config = dict(
    model='encoder-decoder image transcriber',
    dataset='seven-segment displays showing three digits',
    vocab_size=15,
    encoder_norm='layernorm',
    encoder_activation='geglu',
    encoder_depths=[4, 4, 4, 4],
    decoder_activation='gelu',
    decoder_mlp_ratio=6,
    decoder_fused_qkv=False,
    optimizer='ademamix',
    beta3=0.9995,
)
Rows from block 11 of the image encoder, named by matrix and row number. Each number is 128 + 24 x the weight over its row's rms, rounded and kept within 0 to 255. All counts start at 0. Numbers have three digits each. After the name is the row's rms in percent of the matrix's.
# fc2: MLP down (encoder.blocks.11.mlp.fc2.weight, 256x1024), inputs 516-558
fc2.0 110:146131105151128105147138136099135097145128108131109129124103119109155133151135154112145136152102175158133106119124157145126154120
fc2.1 094:141137103128124135134142133119133148098103089121119098118139168166124123133142121133111140102146152101128132099130062124109112114
fc2.2 095:131143130137161133154093124160147114142138135139139117135092165137132104168166160121145100106132138142117136113093148140123077138
fc2.3 102:113125130102136103147133095122130106114110184098132165119091178144150065154094104141157122113098082150149140133170139106123141128
fc2.4 103:131138122156163116147101108105171154116166125099085123109105136148126145120150135111115120128140125127096144114047102142115146125
fc2.5 101:117132152155091135126111136153098129097134131144191171128105150117106141144123121117127130116135156146123097078140140098128123116
fc2.6 106:120101140130142137120116091104126160083137166147158090107099159136121084128101140095101133134125127086117124126139108098122079137
fc2.7 100:132138127082104119130147148113121172116180129133140132154160098118120172124118131142106098138080084152080152127145117114130142141
fc2.8 098:097128110158132142142137144150130121137184087098137123156099084139115134081179143133125076146102135119137157124076140140145159142
fc2.9 099:124145162137130097109124118140143144137096139120120104156137159133102109134063126110168156149124084101139125092148096110091096097
fc2.10 097:155149104151151091134147073114142147129145146119170160119133110126117083193140129100158182148168127177114088125141121149068084098
fc2.11 102:175138089142160143132108119140159119168129126133133138116142132122128136095124135136137104093164128097125089090111098122155114116
fc2.12 099:112146123170109117107109119168149094148129143122149123135114087112077114128136169185112068107131140124147140118142137112126102100
fc2.13 110:137182109129170134144145109157129103153143109129147158084138128105141162139162119132110119119133112125113111112113147138109135144
fc2.14 104:157117122157159102108170101147121149144131139147151152156097176119130147115127156089144152148147119106102117091093153130110119123
fc2.15 100:134114136143103107117109142162147053165139131175101150106144110154143091176138108140131138150120134134110142141126141139098141144
fc2.16 094:098146113116135122118101115148098067130124142116136160114144139113123147120155161116165122111119080146157125182107133151163207124
fc2.17 107:180131115122163084157093116160101121132108120110081150113140143138156096106120133149119120094109120088095165087098142087117110101
fc2.18 098:133140143119109135110164120069098093169117126140155097163165138134127134153122157145141182148132104133117123112115085166124135135
fc2.19 103:125146145140123167143133141091123141159150122131109097128112146137088102068129119132132082124129117113118138193116143102136135135
fc2.20 112:098142162132110133117136110154141133116130109149094104116113093115121159119122167162091135135104132169107131128158104151144123120
fc2.21 102:100133137119126124149120133111154140104110133096098073145091123144145116097099104118077137082162122135115110148139112123144124166
fc2.22 101:118114101117165147102152128118158104136136159180156098131155123120117137137089112099125091139146136171112116116074131108089118157
fc2.23 098:147119151090118137074145148138083128125159141141118151112156148080108153106133115103140096138144138156131089107116068140151065092
fc2.24 098:140114109116107104148156083134118167155071151095116109154107140098151102083173130124138123131098130141127101117138163117125148140
fc2.25 098:092087088166110085106071116155143098118129143122114110113122181166105132137104113165145153128144112140109147119082130120151067172
fc2.26 101:133127078125103116111148161146124115081136090115125156121108081133111170194139136146136113127093116160156143099148110178156120070
fc2.27 097:103133089108161128141161080141111103090142078090138139107150137115133155169116124128083132170140100113123128167125106173091132090
fc2.28 099:155104143123118132147109154106141123127144106156142122127114080159128157134090146119100106145153143145132138098125114130129143080
fc2.29 100:129129078107107078138137136154126132116181109118171142135139125073122162095156158175106095149152097131083131069086139090131114156
fc2.30 097:120092104092143140091130151143105129151121142110159133064111163093140130131135135143095133069174154123130174153126124084172097134
fc2.31 096:103148180126170155127125089150155174119153102141078093150117131164174092084154108103132169117152142151160148146147143139120144126
fc2.32 096:131129153199088063149135164136163119132112114112107164122090113106126146127130078119116144157144119188103146169125146111112098152
fc2.33 100:139101138113130110126133113133128130180100164113130109119152129106159110185127121138115118108167112127152129138117091100134141131
fc2.34 103:123115130099106137150121113107097162128105098151089134135125123079137141138142149133157114129101120122111129147147138133137138139
fc2.35 094:117125125105068151107100140128134118175110118160129119128138124081159088140165123116132117146148115084092103134095146135135101148
fc2.36 098:109138116150169140084092152147160104155139115120090127084114133157081104089126114144101116113162181119085136139170096142136093160
fc2.37 103:077116177102083129124129136114123092123145109102118130146073134090138189096121135166151121120126131155121155132152106120166153107
fc2.38 098:129101110102156160145145133152122114135080165113147171096147149099135118090095079160134143085168172103132129122144140158120106152
fc2.39 098:129173124145123145114165151106117149115131135151074116115149128141140106126162122151136089179143149136130092095145104099166121112
fc2.40 100:109094142108134120122149094092105172134170105110146147114097132112143194135095143134177165121107098132116121097121134127146129107
fc2.41 102:113106126135051095144147156128143122149131102122137159131135102169114114136135120103098134122154099137127152126154104113103158155
fc2.42 102:131117115112082127118133133097127097114153162102115144157123153147096099108116162145130109131120103114089117146166138147138166168
fc2.43 095:086126089175123144134161132158132108068177100099088157115094141128094144134066108151124119181126123145144132088094133073143140121
fc2.44 097:127106177134118115102152147100084181114137149126175125153151148136127115140144095111138159114122128131131144160155124099128098098
fc2.45 099:126126132148100121146085128159146117089086112112116153088079088164115129094154161094105147109119085126092105105122152094120090130
fc2.46 095:122121160119141123101114134168123132117153123150147152111119175121133135116104161139117143113038102127123139125115119120147087153
fc2.47 098:126125195131083115108139071129142163142173109121127107103144126110130142136105136142116087120150120121103091122101139098100107131
fc2.48 099:093102148103153133137152083142103099136147126157094148135157155119169133082118205086166089136123117128152167133089105126108104089
fc2.49 106:166096141097135155110116131169121131139134122134123102103121076137139150130173124120139134127156134154089122123104151124117147117
fc2.50 099:143142133111093125112130148095134170117120142076151137114114094122115162118139095115113104174098131165129123106123140135142122117
fc2.51 106:158121097107173149166154141156121126133133137124156092156165124164136127134115134143148116171156107137144116096121143119103108131
fc2.52 099:130102150101076158113107109118080124162139078132107127115164127139112180144119125152143086179135076149129117142123105134077141140
fc2.53 096:135128122130116123141064142158109166168117163093110149138142101144124155161158144138169149135138150139138165112128136137122172130
fc2.54 104:119133171171132100164129080098123085147083103132140132155126144144103108152180154161113094141117152116117107157153160126122130104
fc2.55 098:139108110076107137159127132154115123098119124108157130148137101112099147144103080156073119113142129140123120139096130112112132153
fc2.56 092:084105115124129134119122121115125153149140149094114131140130150092121104171093117119124133122122133111118126113113124082142082150
fc2.57 096:163150124171061094132106095152115199146180106111164106124104137100125134091101129125125141157168165160113132122138130127149147079
fc2.58 101:131143137106145131108168121079111099126092125128194140112126122123148140151134145089162085139157157130138120157113101104085083138
fc2.59 099:160127145126125115148127138137179083160150109112115132098110142156106117106133130107117123101135134136107124142156116168127121137
fc2.60 104:147075116100067142104168093106137194136126142114160155154096097100148099130192138114115139177154120147134128150133125097136158098
fc2.61 098:122127138146105101145147068098112127124168137144139147121066137115139117130121193151095142146175070167146110152174066128105120106
fc2.62 109:133146144109160120151130143142108135118172149131122138172107111106127141106114102127100166138187127104115154096139130113155131107
fc2.63 097:162176123113146154171124138164126152135093165158114146135152110188174104150160125095108132112140153124091138122113117142101079156
fc2.64 104:135150123126107110150137086087133116117104084130107095099147161100133157108144180109133122100164105199121122166127128115126098108
fc2.65 101:101136082143144126111126153166149127141120148098128100169135116130150146109136126120149143147124122167132105111128092085081136128
fc2.66 100:142096166128142098166137143145155174119142151127121123091146137098085109096129121169133130131073113139141163116106091111131123170
fc2.67 099:152139151169104157155116094114124149113112106146125143096176173107106160141132123141115142135100125089142156103133107116110172152
fc2.68 097:111134119161117141123127081085110091114129140170134129141101127093148115147157147155132105141108156089113148110119092158139158138
fc2.69 105:145136120164087127107180135158143124151168123191144142117179146107077143161144121104161136140141125155152141118136094125139124122
fc2.70 101:160133134152071093063166163098143121161139142131106143119121142121156103101165105112153095112168127126144105125144136135134093123
fc2.71 106:124126109193122196152096142151106105166108074114148152129188140122100134142147106162141132087089156125149164098100104177121115099
fc2.72 098:145126148081117110181158146113164150103084128153168119135072140122092106158157126109179171119138162138114166147125088100178124105
fc2.73 098:112149123140130107125143101133129143101111149140108137120061115100161146098111160134130118139142129182109057137076163124182114164
fc2.74 099:145108141124136146109093138096144119136117076164122129130105150143144155134144106083128149108163120140158119136138159132160147097
fc2.75 090:136147136130122168122157098132109142127143134145125108155127126150119129148097098105143123138125142099160108146164108127150104106
fc2.76 103:123165134096151122129145133113128091088148110105096126092096167138146119130178118138143139162128117140126179158101110118126152114
fc2.77 103:148128150108136130128118120152144148120100129129122120139133130134164117143145173073079131113139144116143134123114154130118132139
fc2.78 102:142156133121145115125155128082119097140149115109155139111118087189143135188119095083108169129145159138152109166107120120133136103
fc2.79 101:133139131142130098177133158154118132095147135142136128119150129114161151133106116084104141152071175150147138104118168153116163172
fc2.80 099:131131125090137092073145093146117157109147123147146090086166102177132129132127132112102106158112124122067109152131121144129147117
fc2.81 100:134137103113121121101184152137139155162135133103141127127120123199143099125114163106161122150131134150113183144127126113111105167
fc2.82 108:117170116133111087091104161129098101113173107107093133086144126121079107091136166140154073114098142165100135173167126157127147107
fc2.83 095:134149138130149095183105128164147126109125158150113084150163138148127151146112142128165138146131099123130097132106144159153106103
fc2.84 099:114110166094127107148109131124135108134119136144121125138097152113187119088146136106097119128133115111106141185123176112119165109
fc2.85 101:112136129132104094145161128156130161121095079144151118073130107120164099150145124144130164108142123158175082127100106146139116119
fc2.86 108:155116120139088139159159158157125132097088142127101153128131123129116126077098136126104158154110142114117107123176126167107104133
fc2.87 099:137160157124136152159129179148089149133147148143123140154134133130100144098163125138152161123111114125114138080087096142150115150
fc2.88 102:095121129158137118123096121150119166170137164107105139115119135071140140100116101149116124130142152097075108160129093076107147124
fc2.89 100:143089137147096147111105143099103091134158137126175170138149133165148078136155114080093131080148115122143095109108110122149138103
fc2.90 104:158115102141125153106168095169110150110132121135128117122110107124110101105158121187114161142139138093132157132158164113111098119
fc2.91 100:126126121119123127136120151136131165102124133111132113110180092158098088134151116133139148164116111107136108164129083143132128161
fc2.92 103:124150105177123129122073149155104148145127094152122126137153124105132129168104117130083077123111107147130118089093109128133111132
fc2.93 097:106105135118139100152148126111151110124180122114132142102169135121147132133132148113161119146116123151169160127142160128095133125
fc2.94 097:149138151099137112112123122070134151129119113150107118115091153126117122100136167110162097101168122156158105142133119102133150089
fc2.95 098:141127113085112114104128109099102112088132097122146110139127116144123158173162133151152113165116137105126121112152131140128167129
fc2.96 105:126139169191148114103175094114128155107092146108132105099112163126160115138106104090143150095120082172091097086122115160084136135
fc2.97 099:112133139093122137130168143123139154138145172135124134134166133158131130151118100128145135108093148152112154125140127116085161132
fc2.98 101:115138180151131118127139086103129105123188158139130089136087124102112148185150095139171098125155150122144116122105170130149149122
fc2.99 098:147145111139153135142113125139090138095142137122119134119137129108143100150102146101147143119119121167102144110118163123137108129
fc2.100 096:139120098100182143129090127116077136119104113097130129121138152143164122124132129145157167136143136133119146128122145128149101166
fc2.101 100:094134161150150177149125092127136142172101130127142176145146160110158117140119108131123138093143143142089153136146188129106133150
fc2.102 101:118135125154144137101163155136120150151160142128135129101092128146109098152134118102131091122137110087177144131117091140118117112
fc2.103 093:058084102113117123157165159130155113131117106180090134141109157121133085092150109087067094145115135156128118136088159133180131100
fc2.104 096:104128091089164122137121124144131180124148116107137117142133105126116121103114116139129120110060101157135123128151109105120108100
fc2.105 093:115154125136128157140122136135126145108153127115109097121181141127149136147112118121090126107155188144113124108132127128123101109
fc2.106 098:115118132137126084113163180085100099117165102158155149108119127107154117108140132139166137178107128145157145110094151155131103149
fc2.107 099:136107106133127137145145131130114121164084106058144168133129182107119118133110104164145122102117152108107085123097150144099115160
fc2.108 101:123078076129152127141140161142131173090086153149122127180107100112124166137141145109169137118131125156132109126116098131157130060
fc2.109 098:154135078126121088152098105097142102124077112141117149113103135122154128152090120136124149107115104109157088100114180141129123142
fc2.110 101:148152095150137120126104074107144123139137122112106117114133158137148156165117158107147142166153146234111094116127148129137131161
fc2.111 096:171130161109138140121088141117109141125126126066154111108163116134124133135125118157125145117152126152137130137149112130086125138
fc2.112 097:091180156128099130102133119142133089153154121131132096172104121141125157095141157149166136137144164127082149112101165123126119154
fc2.113 098:158105136118150096150096144123135125156115144148109151093118167159128123149099150102107095089134081073158116130089125124101120127
fc2.114 108:138119105137126107118148078140119105131110129111104135127097174141136135142142145109121159087149142094151095132157155118174113066
fc2.115 103:120115151091113090124087114136090155106093146137109085116165117142074155105122125139112139151137127154148106089126102185147104192
fc2.116 099:122117107135153145210115096114145091102118119119079090140138183123097156115108111149110117120143117107140162092115194133123116144
fc2.117 096:094125125120132132093111113143115157130161068082065147157102132162154121102110094100132115146136141119139140134129138125114128136
fc2.118 101:086116137122140163101113101120098111123060130134140108128114129127102151150115140118124164150156132085130151133120136132143145155
fc2.119 104:131067131141116123135087121151143134107107134081097108113124147152146126141082119140104132079115092138153094092161151115145181086
fc2.120 100:151102112104197164176188118122122137110104126129169111162133084143122148094136167099103140142116120130138155133160143104125154108
fc2.121 100:172118129135120100121157070156120119105127165120141130157129118163146121131118160115166151138179145149117119135167094112108106125
fc2.122 100:182146131141124093138144131153131086117091148160160116140104100162144134123148145085084148121137078106148091119094104087138095093
fc2.123 106:142152137116146162133148086134101156118128159130114097130114152140153122135090143193123147158132170175114166126112130107132158147
fc2.124 095:137108114106115120130128162146139143162117133154122154139154118144153104143130110160150117113124112107116132147158100147078079137
fc2.125 097:146092157114139123095091136077134106124132115126109139131101098140148140141116134146118114114090163116146096097119132079111124103
fc2.126 101:109100164084099120163128102168133144082129152139126121125185145153138130121140116146133168102119143082121129133150151120124137139
fc2.127 099:142149140140153183107144130145145136143179143148152135139138090087145171157155127083154131147080120122085109129120120118128187122
fc2.128 101:160142137141097146070128132089150130107118124097154099122115158150117162075164117134142145154128151136180126136143143146193129126
fc2.129 102:156161132136119095131139141115075131136144130100122133134159091122117109125126126145160150148142139084110124151115189135109127141
fc2.130 101:133136126116142147141157128138102111157155103147136124133168140129162121105152119122166194143145099127091130092136138139124143103
fc2.131 092:182148137130154100124142143132102118140132160113121160129153138147142127115123100122124146149113147098091147087145167118121128111
fc2.132 098:098133141116144141109161126098137097143166126166130143104136095125155091132139150146139126130107135136086155119109153128099126109
fc2.133 102:152154133148134151115149152132130126185143130101172132141111128123140100103096134147120064121145114107184135196120100128151101092
fc2.134 098:107101127146160096153121077141143137115096140157140146119120160094143115150103144103143115131172127165161166104063130133151127110
fc2.135 102:064142131177162079163154107114111125123122110122134148130113120156141068146121133140091121125093177073152130153146139126121172134
fc2.136 098:112137132089121114127149117117118100125140159153144140125132167144130144086130131123118156193156146150135093111116106121107097097
fc2.137 093:149152112123149141152098098096135125114147149117114139144143110110074117103132151152109141121136123101107155114154101099125111094
fc2.138 104:150137148160143166124154114124118168151104145113148115103155157134152099081139136100159141074134144142099101164108114130164081129
fc2.139 097:131103112142120090091117108121155139179107093113126157113142114146152145156118127126150151133124086138122150129090134104138127127
fc2.140 092:135158129136154133148124076136123168139088093150110164057108120153128120120062126133097118132115136112114144106141129129113098082
fc2.141 105:160116126134185072159144091107172147122141133146097105140130150112125134163107163113133085129126108087140127110121141089108123151
fc2.142 102:120162135144114115131153046128130124137092129104155105106114165108122110083127140141140123097132135113153095122075138108158108100
fc2.143 104:114139138130105152103118182120137073105144063076183145133146129078105117178088093167129083153141143144137179128133127134128120150
fc2.144 105:118164127128089094142090128148165127148148137122183151127147088124120153092150177109143116175115170139170104167190148114117136087
fc2.145 097:133117119119137143173104119153160133117119149135137099136152105160127115121139104165127160113131121146149129141177144091106082136
fc2.146 101:142130112111113086124129131125091119168134101094131122081142085121142116192144162156104145081135117132135155097125193101126107098
fc2.147 098:092137144076107139095174079139128153127088123125114187138080123084155130107112133079109094110142127122137113131131143097134144106
fc2.148 096:165145080147098106128153166143161171143141151108148117143096138107111129085173153107138090093139168144158127107150120132113157077
fc2.149 103:136132139114093163124152121148134134143161106152176098116154128112112145162141138116159136124135126105136146127075106122138080126
fc2.150 094:141175162087100120139089133114084080187129114156123163147141134152125112112149135126130137176159143132129160112156122118133050139
fc2.151 101:124119116152137082140150147095156117116140093137159112189153113093112163148152105162105149162153135187147134146100070123156121097
fc2.152 095:126102129153110136133129131151106100106114146089089119122153150171113125107118088133139112102123099100149148141064135148118113108
fc2.153 104:131143102151139133124116138154108157103105135130165115113148101122116112112123113112163138111155128158143089129144133069113086128
fc2.154 102:107094097156126118132101110122124161096123085106116138097121134142141149122148157143109121178095053157098111114122154139133154178
fc2.155 102:141136087167126084150104123111113091155145107162139113108162100130148126121120145111130115140119177118125149132102173116143114136
fc2.156 108:099131111121103107102139161123142118173123152077122118118151144173153170139118090169132159087100161132120096115129110125141038110
fc2.157 097:166111094102144125122085137087121079141126115131171120130102137121168127100126114168087117061124145130171107159133129149104091117
fc2.158 092:093133176120132134136154139137148143176155095168131109116117109130142152167129117127118134095127127179115141159117158153095152129
fc2.159 104:137161112158173130147111142098094124152107122148107136133183118098154114132166150168145144112141161155099131129108096141155127151
fc2.160 104:111110123112100134137129151151139184151114130082147140136161129114171150084123119145092182094136108138106173134135142077122146084
fc2.161 101:132124117140151181134081086151149132151118138130115131128159144108111105131115177151143139149123097127117139122126116109157106114
fc2.162 107:113074143147087130112118141143141141128158136110168128173142156139112126148101172102128110143174142096147114130167129126127089147
fc2.163 095:105119077126136121125169146121141138159170117069107105131121113109112170123165141108161143120118124124142141144147119119146097144
fc2.164 102:118116140129113141076098126107109135168120141106151144104159141146120109071127122154097069127121105140147120144111135121130087085
fc2.165 104:115169126110089130106162156136130150132126100148123120104165136126110085134112053116134134116147124138140142127169143157102120116
fc2.166 101:134115127131121090153164180098154131144127105166131102144115127163119124165142104120144149094136190140158120108148142157107150104
fc2.167 106:135143153122115133166171132115177126091114140147105129112125147100103131162105100064066137136117186116137136144103106162101112109
fc2.168 097:125155139087118165109109142133133097135108133154079126123130131119108128126165131133139125136072103141113106102150136122115166155
fc2.169 100:134111126123141132191129150086116131148072135141121111090128147123109146127136136180152136098146128148132116122093107132124112119
fc2.170 101:105121100091140092117109149125153100149129126117117140107168157179123145104152124145142073097106119153120129142079129143142108131
fc2.171 101:102106107124161127118096155118140147105106127123073114113149108119088152137087145100122110127135159148121117090068154158171123136
fc2.172 098:149133163108135100128129160056114135107195087140137152161090125157138161118106090155157132133101121139142137109099100098107088143
fc2.173 103:087126163150136122104126130110143122086147134138123123163091076127105096128115124125127149142130137129121114086129130162146154088
fc2.174 099:152055123107096106128154126118114118118153153103114161100098081120104133150114152111156125105135135148131130118134112089148115130
fc2.175 107:066129157157150132112115137152178099115159134145109135143091101141139151141107108138136136106122120088093150155133112098120177163
fc2.176 107:152138119090102125102127139158103152081137105150140141126146114107066118094116143132116141116109156109152133129169127091141088153
fc2.177 094:131151144073136120136120104102126108102148149153113137128160084129129133100115146155128143137131132114130150136094135124118119120
fc2.178 102:146154107103139125124140127130170150095164144128090108147147099142104111111117164120125126140186154100112124146132131103135146113
fc2.179 101:106139138121086120128111095158132111098164125134089085125081103161110128133118131149098100148162120094145130150159114109129118074
fc2.180 097:126091138148131186122141103137148147198167104145108132140143168139135143101127104105087124083099149123093132158109143122119167172
fc2.181 097:142151116135137113131132102121130138160129094146149173068117140152089141118147119110108114138111135141143121100142150109151162178
fc2.182 099:131087128156100172130131161137120147123109124121141140171151174119145151124120128080125095135148125080116127137136176107174092146
fc2.183 094:116112118104141181093118125135149157089107113146087140130170133094146137130137148146105119133148118071126145163152143153129124097
fc2.184 097:102135141146180158171088153081109146156081127120107112114142107141116136153152102090117141170126147142091146145084142140133133115
fc2.185 099:139098131098133150108151126146136114103111153127135148154090137122151117119118099133138113108116142127123101099128122163103152156
fc2.186 103:116095111149137063104125117142134158183115111157100123113153104135120150188134112152152102132111090153134090132092102152144109172
fc2.187 101:123152111124080136129082134125115133091076129113140103138119107136110112128171185091114096107107124149105132153123104143126130124
fc2.188 103:106127099163146082092099092142129147143109138123129133104132164129139126127134173138080113176117127161111131111090108142142108152
fc2.189 096:101144133121120105127116141140111091160118094144125185147109110132121152091106142115103156117145157095116144166147102103117132165
fc2.190 095:087113157136114123079100114190104136109139159082121101121142159113091094113134137146091147152111179120154165128119164119121096138
fc2.191 099:140133116128105105109157107152105178109133101092115186148100119097113124119079141113160130143122121099120108160148172140110071118
fc2.192 102:147145128157126112107152123109122150121134121144143157182124110089101144144137109133162134108130132148106128149093100143119128061
fc2.193 095:108140145121098114146122081115141121119139136118161133109087121103115129067143126147138110140159127134188128095107168114124153129
fc2.194 093:127135115133145081187108155143137140127119161140124121132131182128182096115174145145090117099126139105140127113130119125141105079
fc2.195 097:122114109095140123172118152179120090147119142164136134096147135153112076171116128146133168132109148128104151134113159178110162122
fc2.196 104:124114065148112132159108124133133134146148128079150142126121119106117124091183129177190154123182166158140122111142101106103110113
fc2.197 102:152143081167161110110084092177153116143113165126114105101126123114087172193174151156137134118147130169107112102161128124132175136
fc2.198 096:174128129169160135096079107127147143126114139095123121132104129137130110145157142115154106178088135131139123108156127089175138106
fc2.199 102:104108125152100146107130179127113115164142112130142143118124136129099156155136084111103141131101182082182125147098128130075138180
fc2.200 092:164085130124133144126140144114119130143151126162149176150132156133125150188155110144163153114149123129133133121092152139130171080
fc2.201 101:152105092076144141158162143166151119119134138131105113095119139118149110116100160094123170118104155091110126144122120108128114141
fc2.202 096:158125122122111103112175177132113135176127110133105167087140133142103090104112146097175124116186146174104122090179115089106136153
fc2.203 097:138142132141134120115116138134168120137132113147149162150151149120114156122114101084108144150141140107125096109106139146146110135
fc2.204 094:135088157064144156139125146154142149102113149133144138132104138155150120088105136129140128142138091183127112139097159123135106146
fc2.205 097:164113128070170098139156152131156112146122129150132127080155142141121087150127164098149117109115150118135107122129123122149101109
fc2.206 101:103148087142143116109131154129107139136117103135110095083158142153165130145160118126114125098101137156131123120136164109101087095
fc2.207 099:118131174171098133119095172118115139106144164110153125130143142107138115163100091129149114136159115083163123135087165108149136095
fc2.208 099:144098140118141119148145143141152122135121136088131108127157150160122115130168097124155100142145117150139051147127126140146090123
fc2.209 105:105159136182145121113129085168134115135117101111109106122128096111118153135177151159087108139092153172132113164107165117153121146
fc2.210 093:103157115161093151133136153133158136169121120133120165102129125141150156128124133138127126113132124084136096162091133095144105110
fc2.211 102:128150101137134139119085116154119133160100159135140117131102194131157113118149126081123116107124109160166186108097136142133151114
fc2.212 094:153096118119153111124159129102147106141146103104098150133101132127136105115131096077141100134162112129160124142179127093105082096
fc2.213 098:143102157132177126137141111158106121102136148150172080118087136158155132122125131161121124119159122160121123182138100060167147103
fc2.214 098:131140130159082171081129172077103147108138170151095131164095145125113149147171129121127196182146141144109143146112160116163171167
fc2.215 096:097130088116129129104086113180141144121128112081073159126172122150124182103135158105152126117105181138084115156132112147095123158
fc2.216 103:127134126101085136158089157145109111096151132117118142119096116153103139106089074127096133100100088127135117150149154127148136122
fc2.217 096:139118173126073130145132166123157134131118123132142112108123172133120081132110159104111112073179135123158134106117144153124107132
fc2.218 106:103137126146160168138103148146131141122137091132141109120132143142169154083153181107136113131116171112077139117159101108118139148
fc2.219 100:115134143114140175128137127163128110098077124108089107104099161136124128128152125103135139140091157140139142137088097152148217134
fc2.220 094:129169124114130136100121121089119140132128096177130127108084123121115154155132132109130144161171121115093134098131106159142126133
fc2.221 098:128153152098149109105126155115119134106183135132120214137136117114104115138097135099095121134152105117108158140140137153117118143
fc2.222 098:153148092120131108121096165125117116086108143156135106103101105131125091108133121119097124171076116133081167133101163101124162104
fc2.223 096:126107103140145094145144047129136145112121140130086109142074116159112097072124128083135071162141164154160144130161181133139138135
fc2.224 091:134157093141107146090130108156118101144134126133121122147139109136106133143160140152159164096109095155105135110084129124116096111
fc2.225 099:106132105109133128138120121122121126108136162144174132114120165100092133152123155142115135112148105113131132176134146123124167144
fc2.226 111:147112085142151116139094111120143133109142108115139105122079141113151082131139103144132064104118115072153106153177149139104126106
fc2.227 105:112162126141113152171166131126122103129076110090136137125122116133127147130129143104103082159064136137119108172135144177107136121
fc2.228 098:174100169180152158118114116143131126075108142107124119171128124108123153162113107105181073096144106099133133161126097091138170129
fc2.229 109:151107103113150140078099149105072171133085139135113121091125133086117102082100111158131106108144136099127159119137121077132100138
fc2.230 102:106111138135165115161150119106123137116133166138101126148085121144149116152108129152112111128129141119094162144133136155116162150
fc2.231 095:133138159157166133144113156157139129139160158096110157114140145125162132132088137140107133158125137077131119120153134141100144153
fc2.232 095:109140135097145183138136128126118140069114141131125098133124129178125136124078109130104157155119081139110108144155138144105150124
fc2.233 100:149130125135097183111094112078162142140125087141095147122101154130129134147139106139132139137090133097139097144187171148146146107
fc2.234 103:113136149170097125117115141140152153134135111162120131147117116160134122181122098111156128128110181072135163156091127162129114167
fc2.235 104:141169112126132109119145153121162158136085155145105129126179169121111110117111124115140122122161123101131161122131104133109127138
fc2.236 097:103115132106109118139165095147160106159180102128103137160139120141164128120147109108124093148136116152129140125174146133128173162
fc2.237 103:159073123120130077136157140117091142134127090110117120117143134123086144146157173119145129173131155132141178130140141165171159121
fc2.238 098:092130118144118130175101128086099134131134107125101147156116145118118099093117169129149152140103131125156107162134128150112129104
fc2.239 103:091135151148143118156093094152127147131134107099090123150170155141073136172111106115098094132148152129136110126111156143126088150
fc2.240 103:130139097128120133163154164157149117159099122095083152157133085150141139120081128138096146150126135116050132113126118140155115117
fc2.241 104:151120138145133111128151117094133163110116125135114150103091148105122131129089153113145132118100123157146090108127103091125138117
fc2.242 099:148134110133109123144168143124135111119138133119166130083145132129059078113129138147143144107169123158115088158096062108114062116
fc2.243 094:120152134082129156129146062177164141129163156107114100175128136099148125153133131101121128108122153112167139113121167103121089155
fc2.244 099:112134147126112116153162131103125135086154110156165113117081117137088126151128089121098130148101131088115164105124150135136166145
fc2.245 102:148102134121134124140133166112121131119150145099172077132102086142104130111131148145139104110131119149158081165140136094120081155
fc2.246 111:125159101162150121099103151126146079142172137169111164129055122136120111112102100100144128122132155104161106114147101151103133145
fc2.247 100:108131105107126112093119134150169109125114121152119130148142143125144093144152110164126159107146152109092120098139122144093106149
fc2.248 102:123128088124122113105124149112123146117164138113121146173065134103154151101169106143103141169133141117131145121149113132133134120
fc2.249 116:135144089139119134161094127117131132084129157176132121114127103087157109161117177117146065124072166166132098138123119149138128136
fc2.250 102:128125109161089120130144111132143094131126121135119131135162097179104150138190141135151132127172110124096139146131112180147167076
fc2.251 096:164112099193087115121138152110097098132145112154148120108136097111133172170179127114127128177191133136099138113148107119123122062
fc2.252 096:112105112100124095132071142067124139098087115174129147119074113127122114116138130136149108134134155133177105120107133129141112109
fc2.253 100:144118093129164128131181109129088151171181140118119120159138161128136129114127177100128096126145134143146132102111168161118147121
fc2.254 101:099105180140121143127104131151091143130121138123096133131159152118137143114109123110148142168110127105136101143139120158120103131
fc2.255 101:122148154123082177133101140163105109123152118131166146147103127144109140107128130122123096193121128140148137158110142166183160148